config.toml
image_size = 40
crop_scale_min = 1
norm_position = "pre"
bias = "all"
learning_rate = 0.00081
beta1 = 0.8
batch_size = 128
final_lr_fraction = 0
warmup_steps = 140
Rows from block 4, named by matrix and row number. Each number is 128 + 24 x the weight over the matrix's rms, rounded and kept within 0 to 255. All counts start at 0. Numbers have three digits each.
# k: window attention key (model.blocks.4.attn.k.weight, 128x128), inputs 0-127
k.3:127120114094160121065127141141151167125094141125107102121144131116098140148172157149113087124172142146131155136125118128119187153078150067142120155102146145122108090126140136122107156085109093103087169091087142117097136117116145110135129125169126122103147154135063129149119145125183143157106128141162132131130118175146138126156059140098134119142109096124175155124136115134125128107139
k.4:143127136180114085147105107126099108106081119143117111140128150133130125117087090081149137123101097124076102134143112117118111132122120112126136147112133113115152145111118114129144123171142106085149104114092122132168152088122154084108152170101114113113098148158145103085112119151144088130114135127115108103106152094099130171081163142125160115112111121136069132141121138111113141119155
k.5:117139120106136147131122123128125077123108131125130097150119174133087084068136146104195114116149166185149097098111080122111152135185176128128137108141118147166136119142126089146150147110096128103132191154117123119109127131128126145145161111123129149124123145130131080157157125138088128137096170148163172135129135152134129116124164133184103147134154099123101098115130149098132152121143
k.6:131129105059129153131105143104112130112124140133129085130119114071119170165133121105106124133106177139125106147140123109128139162150143139118140149111186131129114113157132120128158098134145128150098148142114130088138182125105107114092131150169136127124154150155123142133103102138134155124089097124111144096161068152126145121195098141131107120145083116141133130077125141167124096124158
k.7:120101147112112171135151122155115151128126068156128134118148131123156110131127142130093157107080075142174118106108106145148178116109140144134119162128146177157160095136159155097116118096122121126109121136120166159102129126125123093110081113141117137174136141121132106123114160102109154131115146102124130148120146144121101175173138143137085127084149107128125109187164099116144086115113
k.8:120174113115105131113088126144127143140089109105102126101097096123157122112097161124107119126097098160114126139119120100159091090091149124164143113143115116103120161102124113128099114143148105114130144145125104114163149124088120082140117107140142150134145094127167151133115155135114091134137126126144082119104152108113101109086131158116153134153128112155074117132107131101121153135134
k.9:099139126160116105161116138136101106143096120151151166149108118163081140133103147145137111087148083097163110102130122178106094166156132159132102154162141122123130132140117134137102139137093127088175140106119091183131115154125100105155133108183147137101104125159131130114120088099150094150156171099143126144123124124100117131137113131121172160152174085098140135146133117145162144108124
k.10:165157110143131155132126101113172133121147156151115144118083096143089112132111116082160067110154162117132156099125121113136156117149148170116104146149085171137108143138132094121143108096163164098157146115107147136147110121139132151162108152147134145091133091101139106101084130137134160143100118147121182117107147112111163079125117114113101132131144159104104090106128152139131125123123
k.11:111191104137129140102085140136140113126110166138129093108148107155103137131137126115154114119101078138147120139128138144162116153134136161124168168124106128141125144148094125143132128135103103118104080137141143110140089120102116135144152129134132117113069144126145082127159154130085134175104139134109143157115139161135140112148141105143096205080100107159083156132094168109141116150166
k.12:124162152094180142134115131130126119138132083182126139137123105116114109149185091136119124150149212136143117133125134136120143107115099079120109138076082118140109083116117123081138122100118156198119161087138090100088149148117129151114079091104162170169167160160138131122137080088166169119095162160132135099133127134164115179140070172110112127116083089126141142130148083142147089121123
k.13:132125138163104161160134071120144165082099089069134117142133145140105127149115111121124151129148074142160129167142150098116108123138132144155107161162110136160155124125151074145150136119096107126125114150158149134108150123117117097124142127117125090189128141121104134161135190131132126125114122134089106135147064114093095091114175146143136144112117119134086127168122149144143148142112
k.14:103101162126083083143127155106113123084107129118141109157128135112123129123119117132118166165111115106159108152162111164134084168118070142149153111125111159094138114123170113134092145160126109140125121112137128131157125084115119128124126101137128172104159076116096116144132134126137143164149167115122089114112149117102117108121111130108121158112157165149104160100131105101121118136110
k.15:097126113125163123117124133129138148096125104096136137145160107104140131133108118122132106139096145138111176101109136163127144152175154138160124117123107134109154172138121105111156148115099132112124110142120114107103136105120135123151097148157124151133148152094147134140157122143117093145109128133122092156163114104090154137121150140141115131172105136154130136126114105134132132153130
k.16:118115120153137173113094149152101108115127149146094103133168177112111206103120114171105087121092123150113132152129092148134137112152137134117139096111103094118095143098123114105142133155142134135154109127147133148126148101161124118168122118125123106119162174136137177142115154110131164153078143108113138106152134139146154133135163122158143158081121118133122089172114106125140121094128
k.17:096163150152151076156170116116105153134129136135120120112135146121123107154130133110127090128090119139116086121167098119145149164140138098121135104098113068097078076113136123094134109123090122127071159139096126165107110147115126112130127126129098140121081144084127099159078126080116139163150173154123138135123155163142113106165123129153117149122119163119169123080118127135131083104147
k.18:097104101129099150106083122099176187123096137147157113137097164157157139135128142093132134165131183133163078083095145128119115172166096166143143160140112109151109103137109133154071148099092089142145096141131122100139123130155100138106110148150153141135109149073086130073146112139099089173101102132141123124148133152154119164097124136090156109135137136121147150124137116142133111127098
k.19:199175144104135152171131104135132126129168132149121100121125102074096136117139103123099160148155155151094102110137099127134153115092101131097099141118127131090168085098162127103137111135128113136069114107156127148118143145138159143147150077139118117119128116104157209173115123119139114121143156122151136149131105135116125135127104139139151129137127156126147129149105129113150142130102
k.20:128105104168145124104164209142134120143128118123148142117109123122154157142126175107141142152132117165152146136145116155144096094164105154173077100103147129129113130111090156160138114124133160120114147125165107135103129141139132131122150123155142094102144137132104132137129117158161114187133120162152117126106135134091136145113155107099152124120121151105072141078172159139135126149147
k.21:148148137099153110134068112141116164106156123127117093108163154148161110113114134115160112143150177111157156120146146108167113127123104138117120124138159117129108118143130159166148149130125136112159181112135118131137110116112096115131144108143121128164118097160113141106144069122113135150152131095097133153126120127150125143076068150099114079134098168064111127142166139108108117147084
k.22:142120143113154140095129144121127097123108173087111141123098143151105110152145132130154124123116187133066153139102106113166114186121135112127110155131128162099124098150116141140089119093108146138136165141135085135147119104146158159104137084122169167144135081125077138096115130123123117074147176113116111155160110100134117155132104103070098134144132127108128101152191139150121126134118
k.23:119121096138133144109120089114138128134127141142094171058115136126091130079090165091104146128172131108139156129170144144137126130163105125136109120155151145133130154083090147163137166124148097149139113144100155107152118107173122165106130118148156140164134129109069077107139123132093084103087132105108135155099115060122127164099104124163143142125103136116080153131140154149149130149161
k.24:104125121147100125140129146158128127131110135137112166125120157136125159135097141174150148146116076133137176137099145128131151149163071118092135129127131158156081122089170088125119132071117119122110126127102108136125091155112125084103141183149122100140147147123126151091184124119082081155118109163166132115158152137147136120164150140164130142104136159180095143113117163152129130127148
k.25:170141122142100127109062113125151131140125118079138167109085155136101112110117143103093133176121122122146122102136139136144107102103102112132104131157118126123139151157106117083105130156102165081129141127106128135125091101126175120149133123128154134160113114108120117108166124178105127128110110087094138108145109139119147146149136152123119107149111120142101142134095138131105102155147
k.26:152107118104126117101111136170133154097121137144114155154119114131135146103142130119172146137128109135128126118147126108104162110139131147068172124155125126153120137140153149126114131142133117144148132137135121151156153152152155088126130117111136082144087146126155117124111177085134122145091180127102138112166100117098158110118148153142124130143126092160139139109100115095154115163168
k.27:148098118129127094138135103112123107167131118163078132131157101115141155121172087166125089122096127141151128098159142086147124096166146114148136130128117132105113125119136107104133150122110105102138147127134165132137131143133147106103128129113121136092130113138145148131121189108099112124137117148171143141139124145089110144176179127116138182127103154111154171150136132100140097122129
k.28:118174131112115131167155169123124118138123145112144142162151155071151162092155106100113118111100097153133106152148134112144143099144141119145101154102138106114074094097173140061164133135164142115145124115138093159130169112118138171113095094134166113058132157149134114139142162114179150122176145133148135158090117139134123107179120111134125106135128148129169140151109130105099135139138
k.29:100127155112132115088149118124098166149161137109139141145104123123150148134143117089113177093120156092151099132129145156123118139117164138159157149124140129088125113134121118129118120118083127118113120087163095127140138152113124142177135128186141125191171098116083096089169127139107119153097146101166116133122157137141139125100136131105149125120123111084127128122143150135099118099138
k.30:151128162100103146153097137136137133125170080118155100125124110181151177132154099111088119123150132142085092119117119140110111136121140114137138110092112114113173092122148173099145124156103159128172128149085124148119156172151126138094113126126111132145123100161080128156117134140121128116142127111124105129117120085115111103104070130095125131098141143134135124134153181109124152116124
k.31:083144170143130154140138138105136137121148118103127130085132119097126139099119123122101140131119095103129118151089132073096144105143123169130133153066109119104083149101090133113140143160131115106141177091133100132070134118121126111148145135098141089079146122138163172128078155150124112118136118106098147150117125118118155145156153135176138135116169117131113113117120075090118131122167
k.32:122113129123087107102162073098086145135114117159115081080140157086113165142120147122154126154127114107142134117084093163128151134120113166107116115110128110150149149142151135097126097138151178162158161129127117102116092106121116130145163150094149090119076156106137156125156142113109137146173133169131098127122145101096149091126147122151162143103104118087154135118134136137148173146147
k.33:152110143102166119137119108142150106135133145167160085135130119090115123155111149131136127125136147138092139170126122096102099139115135139163134127163147127144110105171137168101156133119137156112162116128134104092126114111120107121148086120113106118140133105142076130143151109148140139173191117138135145189118113121097136153105166159116167157124156179154125120112134104189093150096138
k.34:096100140130126124143098111139113148100131105109091098102138114105141096124199111161112174083136130130124125138148163111147136113147110112138122141191116152155125076119100097116116080111122104143185128111157130158127101121138190101095078141140139104097115141124153104182114146097119127162085116102115148059139117130170153138144119132138132114147131125144118108109110128115120133154109
k.35:132139144157099162110146117095135116138170137124137127132135150166101148128133147105102107154180121134114120126139115116143112097117110138136139107085166153105106167147130100136120121144147131150158126147133117142108149087132129078127122124168132105170074133122137136133156099113115136117117123150162131127103131110140180153066127127113091128147103158144134175123118101156117148141116
k.36:132158108122115107120130124109160156134128084100159165140205169085155094134087085158126180117128143155183109141127121160101114142134174099116118176113095140149125106089096145121123121097173125157133117113131139161094090146142142114117127085128125135137155164167123135141097159066087133141137145109146153096135161147130145119162101145081115156120176109139120174123191129093094107129131
k.37:109161124116127145141145130153140100106147125106087122181129167173128090092158135171135101097107146107175128095183150153186112104120167095166127116110107190114143087153144153142143108102112117170116098120103121117092133129116137110114145138083115139133115193126102155078093126137137073101091129091127158159147130109117120096159142130137145129106120102136100127112161115132105102121114
k.38:112110103106114104133159126136144129132106148153119108144104145160111113152107108132134139173104111135112144193175127132093127110140144126179180146128155119157114143138120110126121154145131155120108137125119117096133149127114146131115131117090102136115116096078165171157167150116098074143107129076125120092122159164139122114173118149147123139107107113106109153141120131149115082145100
k.39:150124124147124083155146107116111093164168177146167137088130166155118122109086128147155079141122120165136170171088122170124141155127119141122138147133174121130140135114094129113145125159074112104131152122122120096141111136182086140136149103165158133158109129084140100106130122155106116127112130121144147109104104102097132119119123101091165102130148114110100123116114111122142128192118
k.40:140106168107159139168127122145115143137103169150109129152129145112123161108147163102134091181142127097076148116139145114108129124102103143136136147143118091118101173141133140150152106182149132100118120156122116089124122166122099124156132174157140141107104145108091180145126158125163199105140126102136148112121149121101103151110151114140131135128135105129097135133133134183117146147091
k.41:120137073125060099143106098101136146155128123134127132168144126142151105086148137115100127088069083144148109133115150145135159148144120066127121130151093139107133162081139172114156117096088129170121110109112139131106154120114071120103127081118140131175118108152117145124111158100149123119107139141106111121155119174130159136164152131173115130119141107127131154109195145080112075107109
k.42:149136126092116115151093141147114141140121183080140083121121118173132121149108080135127129138066143115137138133130101150131144127141133089147112147158114142174115136133126151170097172120114142155105126132149092093127103135113142109107117115156119181138130145113138090160116102090126127101056150117151109132140149135148167167183139161117146141095133166109144159147123135094107165135119
k.43:131080144072110152125141099130128098087135162150147148139144121102139180121133123128116098151100135112160109104126147078076129115093126141093136154104149133104117138119097126111131116133127113120163155138134150122105142112103101118133112133124101077089110111076125142162150088156148151122138157147126068139109176153095121085132151136173142164149122129144098129128086139157144150164133
k.44:154087127140172125080122168166136073158169152155131094111116126088158127129109138154116125145188160063089070120143138135088139124111140116125115134135121114142089114132131145094113136119127149110115140160117099128144131112120104118138105182168134149096084105162116155129131136130144152103126134159097083153129086085131153129087097139072140103135122153123111091157142119146118148124089
k.45:111128136081136170104124159142144174148134132107121132130120121126137149139148063168060172121149144103143126135186134103115182132104097140129124096145124117121124105143140100116159100139134131069153135154114134087144130114102173156139084151123082128105102133141167168131130122099126174150151146187140088138107097136127141124128113141110133160156148095144154099092142107124131130138153
k.46:102079174160134133134097148110117155121145130152160107141089117114118168124187166149129157092142125147069136123175137120120154112111173150119149127132111105128108128151138125093150136098159130129085106065107141114133136149155123138124099122151134137129131165177117151118110090142129168123153131136121101202112141134091136116163117146102145130152128118126144143111126138123102105158076
k.47:141128149106139107144123119167117119123135149098150082141108122133114212110108158144112106160134143081123104174114123101151186125122130099120139135136151092139153164168128111099097124138158113113168122135150154079119125162114120167085100146161079129124108140103164166135109136151126126176138150111101126124135127107091116146111170143140078113148079133139103142135115119144157132126146
k.48:124130142127151085142118184092162115124112147113133131125176127126111140143159134133124088140110100153170090149118097140141124162163135112107117110115167190114121127136105115132109173133178156119132086103091138115148104164109153090138126115156144084128146143128132135148137123114116108100140138137161098130104107114112115138141164106159158107103107099108092090132125161124139110120118
k.49:156116145103127197114131094124136134079151116118095121129121107115135113145109131147121127112096144131115124149142094101152100094157100129150130121150119140096137125114087118085150091103124146126085120102118139084113117155141111131102115088140074106080131159130099119127183096120137153134129151116112100114135118134128131108135137139088131086134142106103177151115138130114090138103124
k.50:115077123098081126120103114115103119169120120103132169120147136128133115146125154143130127147152143137129128153091116133165137117134113129120137125087124121146144103128101159188121141111171159122117120105125114164083133121117157152150136128153125132131112128136134106057154153076152086113104147146122149107108109125135122119140127174159142137084132153137098115126114102147151140077106
k.51:148150142138168225150108091106113089132127120153155121153126132136159149149181115110117157159142117034111196142157111084118108128116152118128180113154114122173144167143094113132100104141091118132102153113101145109149123091141103156108094106127143132136132081088102138092108110147101127156142110168093139092134142114109150165107087100120129088202124137122145141119135151119099148120137
k.52:085127139129122100123128104147159125132126123131150166153116110128140163135101119081135130143154125074095167121119107105129113095121121121145141158175144125138136136146115146078155137110129111141117150113105079100148105098134139129138118118076090167115160102116128153115124137133106168142114142098147147115121104167124157116118126097136114120127114144139115092110102149110145164178104
k.53:115145107145151143083124109108103120128117120136152098118148129178106140113124141131182173158103109166150055142108136109174140129136078119134153135134113126140118145099142150111135138124155112160149136180088158151109138106092145095126129141148134141147089147089122113114155105129097097067080148091094135122141113114137111122083150135109121144108187119140115129170146117120183139111117
k.54:131146095167157126082138121139098080140118142117116150110112172117156114134133118124128110151108117155140131126097131123104136110111096127123110145131115110084135147181169124158109150123141135115157095137091094127180097184143118145144121113133115145126144111132104154123108123141121092128071135135091173143092101133123139107123146112163136122128116137123118131124104092156139160179112
k.55:144147130143103166095123115150127102110113140143135148117104132121112119142145129138096145122138148121140170121129142091109130124156116152134172161102125095168168075104125132133147145116153140129124127136107087120135081089108119132112123176113137146168140090093133114116096140157135137132102107109108095108146158115150101141045141138124147134195144157104169145103173143142115094140124
k.56:130128096130152111118079086126161102086160144173186113144140111124134156125168140092104153150130119079099128129139175093122135085122129156142144099125192092105126111119128085133119095115095138112135111124137104119099136117109159117122113148117134160136158125127132117115128149120134152163121067132081101113136166112127123123130086127102142140152130121139182141124178133126131149135128
k.57:095136109162113080082086130108096099109126133083078159109133164166098115134116109148148168159122105117158134097113109155103149149097135131116114123118158119166105151106127119138090102117165124091116128133149121130141174153140096120117116114112142166134145163142131101130138135106118144146160112123173159155108115138113127111151170097119154154112134154133093108134141159170146105105136
k.58:152117093192072119124132122113132132138134135113134145151142152134131077127123136180154087109107150130133107148087093170183160156111129097104080143107144124112065120102155178180138162155124122119121122147143122140142145157100121125158157084124127130113163146117148139121129116137119089137154172107164110131091154113142146154148150109122124127063125082111118130113116159165175133138112
k.59:093110091139139110094132082146135108153175149125133185148091147157103132133138133123153127111143183107135170098140136106077136153071109141122146140189092131121136144147126148131134178166108144077108121114140105112144111118121112140084061116152129145138130119110158171121116143175116107085135113129060116082111152134154116154129107082113091114150106170123134128125119154112112177122151
k.60:146123171136067126145146080091130122084098112109134113143165088104165144106139134166097147114147081159138105092163150124115115099169105145118131132133130108103107114124116106128123123122137158148138105153104159114133139112069142154115096081089112079113110166131141125160114161093112162094098101133146147167146108104101138138105118129152107132132142137168116074157156141118114123145162
k.61:111115100112096134133140134116104131145083156144138146114158143154094149153129151126122134123125161140154126145138148127156154105095159141117130115129097118140121159118137141065139167132091110130108125130093109148144107134084139116088134158119121143143150114126158052147132124099123114131125121118114149144148144143111133128139158085130140131149127110155090134106141120154104111128081
k.62:105170101124109092120132106110130140155129077157130177110172165142125102130152164166125185122156133137132122119127083102135148167155131144099150134111109134109141129109138094151118096086127135172139127167130113125120159110132109149124112145139111079113131138147126099162104124093167138107140124111133124106116127121131127118173185179086128121071140143122145114148106122108144111144138
k.63:118136093142114070115141144101097099112104168094135168125102159150097121133165106177152124156162153157124116097107105160151140141130124127114080168164106133145118164150107160128150091085147084093113135144129114144141132150138117137202112098150118139124111104126127141114123134137134075123109124111141117148145172092179124101142121104152119112087135134126111130136139074134125136126158
k.64:101152158122111115130116151099141135112110184131118119157157110083149150094146140115122134101127145120111167137151093122130103113101102132140132137102156116137146134145139152134124108147138144124114111121132092174099149124126104112091110162131130156147141113136126150176156119146114086161136123173138118133128083136125147120131126142076116139075154096091115135171110092128105116122135
k.65:133083157109141165134118103174113137094135144144143136063111151101133137119173127132137067077153129111105104103127113110102096150130117086135155133151138120130109177176112116113146141170157146153108148150071124125118138128112131171127144120179101172146138132133199152075109133106162140135151155136092138144140114125120132145146143105124134116131118128158124147135131111130132147137167
k.66:117131181130133120162149128143144142159128152116152116161154130074146123128144077131122130117175141166141141149123113120124153105074125143150117118135146144077108128149090117127117111147125149156156147111105098162144120173132118090126153155111126155090115108103121127131158124121173103163113145095132078196129113157115124157151097091130144107124096151156155119134117147094135091077104
k.67:135112131125113118122143106155142165153159129125175106123147140127174105137119134125133138126105134156145126101149087112166137154142125162156145146114115159133122125135111103118147121108116169136092155083130063163125158178123135155119101129101153132115121122127098126171131101145126128135125171156126149123159141121168164113100134120114176138123121126119109135137139116173179130122142
k.68:121133111096128151110118102102139088154087118160065122131143121132102169157113141119115110155097107158145133128104126108114112141153140100132093084128132104121106113133163122144128176152150121169100113115143142132106154111108132128178103158136147138177116134103141105104113135182108125137101174099116122140155121112143133153155134082087118096116147112164107169156176142136128138146116
k.69:157156112140155157118094069091117105139141137141094124096102143186084136159108130115127144080122133143081131091114107134083130107133156106088146139134141139161139137149101133151161174122103142119120127142121126109154114107122087180098185126154161117151137144110078128109156155146139112120113149110115108122134154119138093157145138122140068106134129139140093121127170063161174129155145
k.70:120161117118074137095154137115161086086143092139103141106136152146122111113111118123102130167109162147099154133137164136109173083158092158133187108142136119164116141135111150140103108139158074136138150106148141151088133127086122175139176127173134105109113105132102129144122082104116154126167084139119134105111139096124134141112147124117110138125113107153124113149117141108145129113146
k.71:171132118124116117185136135082150135098132066149111112091108147136130084147103149156163145168124141114119125148135137132134137148078136172117165129138161081122128141127114129160144143132157136164139124147156087147147129108146118137107107120155104137128121119108078127138168145189126140132142142164139117120135107136097137087130138135150141117141142119122129120161143133123126162141181
k.72:112151132142119113102151148108137118114129144121142100148123124146152083116147126117091144124144130156163114146137143142143120125133146133132107133147104162126124145065173135142122093132123173098148150110184118137122132111141151108124136183096034112118132114127119145124131119117114130149111117154113132136126165129117114126144117118145163140159153133142122134150056153111160094155166
k.73:156178128077111101091138134087134167090129074123139164114164125138128116110150130157089122155111100099132115151120169177104149114145109126086141142141137158121100132089127126122075133147140141120139117104138139150141187105136143133138172124130126124106115116119160094161132119171104128150100109147145126138139117121171079120121145161099105128120169151099136126083117138145133165130110
k.74:152116146138112153105149119155117119120131136140086098116161110147144162135151163102088122144131154134108117126146114159137111135144159140072128124169132100163099102126125106165150091165195103132113121130101092080097126140135115093095098097123134106125172121117112133088159148195111194144132102127110147132182096136079087139123141162141123118108102123143140142109149100095143157156105
k.75:145109136124171141162123126120092109129174097099091071183093159152107121148122134100087140113125160173151139082127148131126115188094129085162169155130163128174147146060159127148156123114112151138115092162112110156136116141133141131138109111095122127103135088128133126134129158099124097104112132113091107154127107103135142137152131143093130089097107126132115113120131098128147151144099
k.76:125102149134106121164127188155105145129159102125147152092163085092128084070121142128145135164147152095132154134161114083121125079138129103070161139173097117129104101147122113087128057150124122092167124077130121100116128114088139154130135159111121100112101113131152151153076092073134126128100131143140118112076144166113130076132116082118110109136125139148196147129129095122153135100150
k.77:100119148154129115154135124104119150119092146139100145119153122155121107080126124117120150137129103151118119124095156147119130066130152138175114133112121175118128105105155115134126144106162127099133118176130116128153107132123152107146139081129119128151128119111112138129122140181101117132138153128109101107164148153133153127162134133116155107114100148100128117085095165176150156126137
k.78:137112121114139125149128136163153125148121174118121118105139115139167079136129126148151147139138165121147109148139084150119140084160099177124137172090105129141121128147125095104133072092103171127177138060130165176131139123084131121165146148139133153101135158131122098150082134107100110115179133142161117131106118139167144142105132131141108118115133107138152151094074142111159130129148
k.79:119177125122120110145138154136131154127126156134148137112137132171110104124133129154045167096113120137179148131093157103105128150151155134164130101156146108092117137109161131099082110119127119115103097129142156159109126105133180117132133122093149167122142146150097119101135133136138071114094119131162115094136144177123171124109139093139116146094116151111097170133125151132126115150093
k.80:143139097164116074159147136174116166133127099145111114148131108144132113119131120096118120103185138137139138143100146113129104096133138152128117159068162121112101143160092135087092128147114145103125126136113173152089121084151135122132147081108166142117136119084124147153120082101144139122125168185131109174103126128145077110139160082138155118173162144153154117123092132105075152128165
k.81:079132103084134129137128118117134100079143092173098126111088101160154204105146131175124126116114137131142114150149128108146139145141097095147095145130128122135111156110150141189109148156135132088087120127105131155132127134154125142152127200115127090136157158176098142099119159136096122133124150060128097072146164119081102144124177138136104135162105134144163091119131113167116139143069
k.82:112138134136122116126150110156094143092131120139144143125128137127127115118104133104133090151142135109088121140132131116143120113115070133106118090111117123171114101132077102125078148114141156099126137166119128174185128111138105122143100149132110124141143129212126167142132132170139097143119147091156183139124124138118151120129164079126149110130121095106141166081136113063147139151145
k.83:168130102144145117125112130132147179146137130092117097143167098142110118093163127121125154097111144111146139131138109142116160159178138147130114136120123156137147100164123124081128124158122132197102181131147139118106130132062148149140091121145121125104131153188091112086131133106127126107083074153105099161075140131136118157136099123111147161163172108176118117124140142155099103112063
k.84:168133126129131157131125112131180106140128123103154116126141117155115125170127139124154178116129137133115145119145145134116128160164129076165102124102120138099112124119121155101087112147156138108173134127171123141112147143092140143086146126161132169131139097104142148119134105126095158140101149139129106169130128155135147137114094108142158145085102069105139129110082098099042120123089
k.85:185114156128121115113132125128095102149119144130156171087092146147113136091123088109179131136156138096132126136085138092143114147104129164127149098139135114123161131126100110137130104135147128153117127127103071166125136114136062118137131120098131120110116126140126149189136131112099153134147154138111146166100124150117149142067095144109123059113100137130155145118115101137132117157176
k.86:166124112124106119169158126122145137128126128108130132172117102122158164133126138134121110105132090135184176141139116135105100129104125089135106118091132114142097101123105102102145131148143086151148124131102138089113125126161185100159154101155127150127130119127112124152148120120136097105149112162057132177134182135148138140155157085127152160109127135124133095124097139117125095119100
k.87:126114108122135138136124143097123123183118130091135147137170091125147087151177153134147098099120172147135123137169160134119151143138110106135141115138118128155094117116154116070098145139127114117103148129125128134127094145169101091142121148105172169086149164117108139067077087072176133137108119118143125143108146125149120143122107126123090148145145162101176103108153134129128127119183
k.88:128128148100096123122144145125141146168140139142133097163127139109150104148136150093084174132133117103113129122123141111122140148151097090163182135132106146143153120125091126156161112140099134151163136109124123114131139182142181115172099097126136126139137180166145151134125118161137157160143124139105090152141103152066088105107120117122128138112125142126127130172122107175076135133133
k.89:129149103184103150141142133136103139097101159135107135114163147102101159114104166092175114125144108099185155132089150138120139114134111144155177119181119116105141128111104107149133120119114110080119125092091137137158188144183143098115140162119096104126085113133120144129146129134098161135121114124161120103143159103159127104157188138152106132146094142171122093077138146118146148187191
k.90:146146150115091120085109139125135114108123103165134118113140125100110127125120124099142118128149084116157168148141116149156129121108130145155158093114122107141116130157101104134165141100124099090135135129190108163148118108167098133128162115142120095151097140096124121098115120127130111081136050166125116128124142152116112136099154089141118102105146118126097156092112138155149166182143
k.91:123097164132158095128134155122140136138123122121130129135101114133140139126098167129155141102103169131142137147100089143137137111100118121095147154173094140119128099114092062148155118127130150112123123170120119159147125124131105144143135127123130140130114103132135106113091112129142135152153094140139156131085077106133128155109115116148147140160093140108167174170159126162099157157143
k.92:088120114128113133127151146093137115121113137098140098075145118119095144127106106138130131144139148099124145093143086142155140093108106088121145110139161132107080127140159133119170144138116109130134088125117154160131135151150093151140088144091147102112149098150131129117104141123139159096094120161108149115126156158123083154147152141097142136177122146145114110112118152101123136126141
k.93:138146186117118127105113147112105070179155113126119157101089124135131094126124102125187134106135175117129118068165117101134115141122137127119113148141136100108138152129145179119100136080136130136134122137088112129130107127137108104119122095143117160136124128145113165115141164141177145178127127108106151127091096106198127165136125058108125127137150083120147116103122114134140151105069
k.94:133130123107171089146163135116117111108087127130096175150115172134096063146115121141130139126158118143122123076067075156203127164125106134164125123113127117139117143119160135161118133110148119090140104111109134123128112115124085123122164127120159070137135117115098083114139129164088088148085095092128137145108121135168155076157152135122127181133116129105110118122157186159174130158124
k.95:133102133134105151137155109149150160120139142115138136097152092154136119136151102119144159100108177155146111140113144175152096135164132098099108101077153112128130111128118155126128141133132119139147177073127112108141133119089148135163092115149150165106094133130096156139109111116153151124098077146141146147108130105114122140156157119125064103141154102104126141177097128140116117108111
k.96:173112140144125131107150133124121107184147128105133106137087128121116143125149136145113112118158136130130147115068160141135117130149104114166106184145119154114126141122149107181146156134141120104128082160104138119169121148126142130132108129109116136156131137118085097119107063100106116136144131130116110102148109142118140111142126094136123144150138133105091113159137109079126100069129
k.97:123119142133119114170140160125153075112108124139135117103170168140142125134139080059127087058147159121131137124127155149179129097108110119094131109139110121105123127119123129090083117120156149109092212136145106092149171141139128109164140149127134114106119148146123132168098146130119103121139174092105141138091108167154127133111128145153148120116115139152128128140137112129142120123125
k.98:128146119120097111124146137104139116117153147147083168089183124164126105148105140113176109149116114130133100105088150140148108106089143119142130137114131095148147134095172069142143107134136139142124190127111131139136118109161119164113144131177125080101155146147145160137112130157158079149111155107142134138161142141162141163122110124161132131109148138135131079108127143142135099132135
k.99:153091103129125134136139140138118118106151089093158088096102112128142138153121142104114120144167109058096098092135135096092133124121105165118138119142109126089167121110104099150184141153173136125138093105107163113137103119118100114108119095080150124180099098091103121105174110095125090132153134133106141139136100110107127150121152135081099140132132100146135103177118124114089164166127
k.100:129149081126150145135160097131124087139127147147105119104112166150093147113140120116151078111117155148111091120125119199166120146135113115109141167146107106146112137172127096161115153133128120111132148127110139133093104143151165107107130134089134133174156107108107115081105110135174107121127110133151109196121157147151172103121117093106113102135154166109097118139115170176149116108097
k.101:082111101092087120132121130190147152143113102101187069148120070101101098163143132190176149127107108069122115120143131105098121112117126120106149118128135097123141171098106136115120120169120159113145084138117142130139112114162158135132121112144141116165139112126094135141126097096099133134138115146117136115088089086102109155110112124108125105147115153133125156143130092106130101114117
k.102:116120071115095120167115151130112143098129109102110097149118096104157132107143133142105219126107092101138140133102126093091129101151147110103155125121123133087136140153124130115148143106101177139097101123140151094104140112152151143081079129154122124128094117115138130162161117070110168156158104093122142154138107129055108139069109142090132154113120054135109147112106116114131147094148
k.103:101117117157146133137151108108156126125162145098106167108088104127118148099128115141140126127139135110135110141118137104123145194133167148122168139102134149166134161135164168116129115079089178108124151138106150114145127176107162144134110114134159147143123122107127096142104085113204126130123125150143140107119129153132150179130132125128122133105122140151140141109151112103107110134098
k.104:163141133130168144114114110110175100140110138140098116116153144173172142110128145109145153114108185094107125119130111139123139111118126127140079113119158085102154161111104128130122181133148115142135161116127074144133132095123106129144154104138136091172108118104166139115139080149149128093131143115143154124140135087135113117130080121126103118068138124145113185111123134133128101116119
k.105:108117151115119155124130171146130161124129115133112146134138116104167147138095132127135145156158073146135110122125133079133161151128122134112153116166154115116147120132101097107127110128122200124145079115162140131151167092105122128104143094111137132140137149106099139159133104106074128128122100099117116124123137076078117127110118165120131175119160081149137144112098104088094172092137
k.106:121150127120105097154123169175114087103122092114107121115148153102129142186132145105140122109186135165114125145109131143122142108119123158129099124135141166115076129108139092158109145124102127134139158129104148152121147124141127141175102139097090096103108151090111131098151141167119108105124116168141105139123168128116149122112150125112113167155143152055166134098124123156150091129154
k.107:148120163113103124074100090132095130075153127156119126117133188151157114105118154100138161116140105110159128135138136116163163112168143130146133133121109140118109095103111107114111067181157148129130135119106126102115105157152107136175111151108130112138134127105146146184129160144168095097119120138143140130172107115139152147119099152134108134143134113158115143131105128133154140120154